Weights of a small class-conditioned image flow-matching model.
Model: 2.36M parameters, arch unet, norm groupnorm, widths [64, 64, 128].
Training: soap at rate 0.0028, 6000 steps, batches of 128.
Data: trained on single toy objects rendered from many sides on busy backdrops, 203450 training examples.
Rows from block 11, named by matrix and row number. Each number is 500 + 40 x the weight over the matrix's rms, rounded and kept within 0 to 999. All counts start at 0. Numbers have three digits each.
# emb: conditioning projection (model.decb.0.1.emb.weight, 128x192), inputs 96-191
emb.62:536440516472533447527451490455506492519490546477579482515505513524475536477484571479494527549558529552485485601510542464518473536550516505479550544503485510480515579520447523500505464512513533510494487523474491560515532527512503539515507537477546520536505571515486497502438528577478521543
emb.63:554528449491404507451534488523476445527502483525450519539523520548468486453454437445533486566433437547485468528576545539535515522538519570548488463458553525465491384363497488515568503488451519512498503433476458391458516451449500485505546492529471407513546564483546396418539543557526566477
emb.64:479470519511531528538504490603545531461527508477507454540512503526438563479537510434541471497490541446480471493500517499490404501512487481448544510525421539438513481497493532530541494583531540530523467548531504521542521522482473547471455526522502514467494498478468524447520567498466494529
emb.65:475532458507485494484478469498534473507519454500477492494535516496506474515455468510453492557531536508563524467497493470476585495479531527445514477482503519557523438554601516481492473453542501492467492437539478508498506487486474530528553546450520471617498516514489363590451508500441523494
emb.66:439540435455517486465448540488577530579474560530485508471533436471522533476431513493438524432458595505461489502529457519561484528472558521499578498507540523537519526458470415463606530483502442456489470480484547517427483442551515531478497531505531484504434532525520464488526450521457509503
emb.67:473519566579488536478476517501416499512480458465555511488493562483501518545518441474507496487468559532437502567502503475478473456502557493475511504496541504545398506552456464506529507511483483487518487441512471560462484514465564456527451550538449421516546464498494486569518457461446481507
emb.68:473434473506393500555533538564492512475463481493468397507451502529552498461528585488462563514534485462497476493428538449503520539488455551464483489487550482472527515509574469502525417501501550474525546524505449532503484495469541532567521476490510489543523475429524484547615507462442502513
emb.69:495493483547509510470530516551498475544474496514464475485487572478531535536505479468509560466478532522518490508453494484544481511488533515524510514520487515520487548524408439529480553486470464495444561519511475554465492545551454572444520519558517445494507515520506469492456524496479526478
emb.70:519502491482465442455507485531426479512491456508537514450400528474511468540563467524500488492497493485508494470563464538455481456508526503521577513470478508502508485551489494532527490434528466564492519487528461564493477464518524512490475506517476561491495485471439490564551500571526460492
emb.71:469478522510511463465523512561522546529455476472539536526495470480459534476510458514590463547538544532530559464480454533535528486471502527509477518512482482513519521488650478436417495444496541501544509430459483506474502491531517523495465536507497553512436484439502524528471526455528540457
emb.72:512488538442517438554526556417526498499529494435448529486483435533503496493505508528543545492495548518494493501526523572542525515519436485461519569502558516477541461528500504447459438472484505518493537510498506433481510476540566489512522522518533513543498451526480596536524491486391501464
emb.73:497489519533480519547465554479482460489505506552452534516511478488501556579511452476526542508441515455473575474482538534491509481494525512515526466475479518453453542564484531532507483411531585531481538450538514476516522473548534536486505523530517480459510489522491516449469504560535531473
emb.74:514503542525585513542470468474473498508517515496490503471467442460566487500484470510473482453481487557534479533506496466460510477515526489538427525470555478531473560521535489494455505460520554475506474504526504470568500467443479525497549544517426522512461473482524407520452556483527472463
emb.75:493478526489515500481541504519486533497558499467562502455434501410556560545497532507535517496462527507464499454445541463480480516454540437511520506618444490544568573475495458491444492442488535467433532523548531506549573535482588565471546479536530517453466483473506514453505519508548506443
emb.76:497516517524519485543453464528484507490458500492512492503537511511515568526487549561463502555524463516509475501519510493484482541527509539516513464540484515457464524441472467517500555541523496512483490483533499544516517515509550481538529522516470553528466506485468518529484514459493481492
emb.77:529377464513466533435443548588436466512533451547523518524583523452514437486513489534466534518513483512485550504502465487474560529501478538521431457527482489544438470494463427499531509543477453466570496509554451459464511494505495488529492596499455492490510449504504504519497526499520511539
emb.78:452496562517462476504529509387485512452479500449473461498490478522395532546515408475507424538529550497425529507518496505508434496497529536449466495405533499489575415461504567463468472440439475567492526500423538551417459507562529408527497508503462477581568479478521521545429496521451487474
emb.79:513511671480572489551448505541490466413464496574557467506547465505414483550499515507458557630519499558405565493526444541525487511464561511529511487543503524472597597447499507473414383485484420511531511553584508599489475524488566446477464534505568474428440470553529590419505409483451510489
emb.80:458521519484472453475532523521465506525533505463517535464528465480510424435503503452459478582485494473528542524477456552496485530490514533510437491533562528493446546518512436501557548494398544491461443522528465462500530485514513478459495511481548504537477464494538513484516524508482485504
emb.81:480499542466545505500475476404548529514510504530529486571533421530461523519487579526581469538473446540476590491496498509522487483582429472448574488486496515429625541485482568513481465457500515524496492444476530500459465511506490502530508499522452595494436484492482539478565471523489529503
emb.82:454507513557486564446500442476422467583606461524431474510464531549518471493575466566451492493535464489530531476480401493506559479453476519399437469490491491502515555398485527527505536525513536452533506473521597492519451498493486457538554443489423476516512537499543499481532538502435534460
emb.83:478474496503458516517451486503526495477502490518502504535529514472493521493519471504564508481600518469449566523525531470470489479471495463519511460452484482519484550544490501507441498523538466530514482499498534528463552519501539497467481513456515514464489491512493502548511517576444476509
emb.84:511528500507473513481482456492525437500523551513541495468446526490542538523512518510505535484481490535484544505458466530514482520497488498528504525569474524496589546465564540452506455446578502470509496495577462474480488517454493497463548483501472473514427475451490479479526559499467548436
emb.85:559524516474527413482535485510491508448451498552522508502471479448491512543525449474483495553471478586459575510458488513532515468442504550491544560530532512486502573514549515504527467492500491468478502474504524536496526540475530539500541496515510482513513492515468510482462524530473519480
emb.86:509544579481534535569457429506537489517570491539521529482582473486520574509473541502451471473479491527527509476506518627544500467468474538470476460509558492506524497531512440485556416479513478524462494489536490515536511470507506529535448539574569482483535486518530452546531489461518476452
emb.87:473544566530489489501436504522452483501486470522488479509572481476463423549486478555466449491562482468473509559521481483491558479502457484523438507485576501513488474422489510474523498445480522485501503487592533567488454480501459510487445493546471464504533539518485461535456445517589493564
emb.88:526527445478456455530508480561418501560569476516521552506517451513477522427489566503502530490402464494505543534519505517564497480507482557449434484496508494511502501473521494525466523507494488490556490502496540528514483490527483499537417455471472597499479511479548518512511540481508529539
emb.89:526466519478564513417507477488551489557508549489522453490517477487488514477476470477481492509410441489551584523504466504546525483450471495451528470487495573462525499509540481466565533565508540486441454446491468424530501466497472503514535476555528529494462502517521503447469486547531472539
emb.90:468498633550453549468486469464463541503514518573468506520506547518447472505411440545589489560445517538509578537513442467561563528536457477513541462578507526463535483437487508515541437496454550520502457540469456527510549526518549486493448508454595478570480504509496552445489526477485469560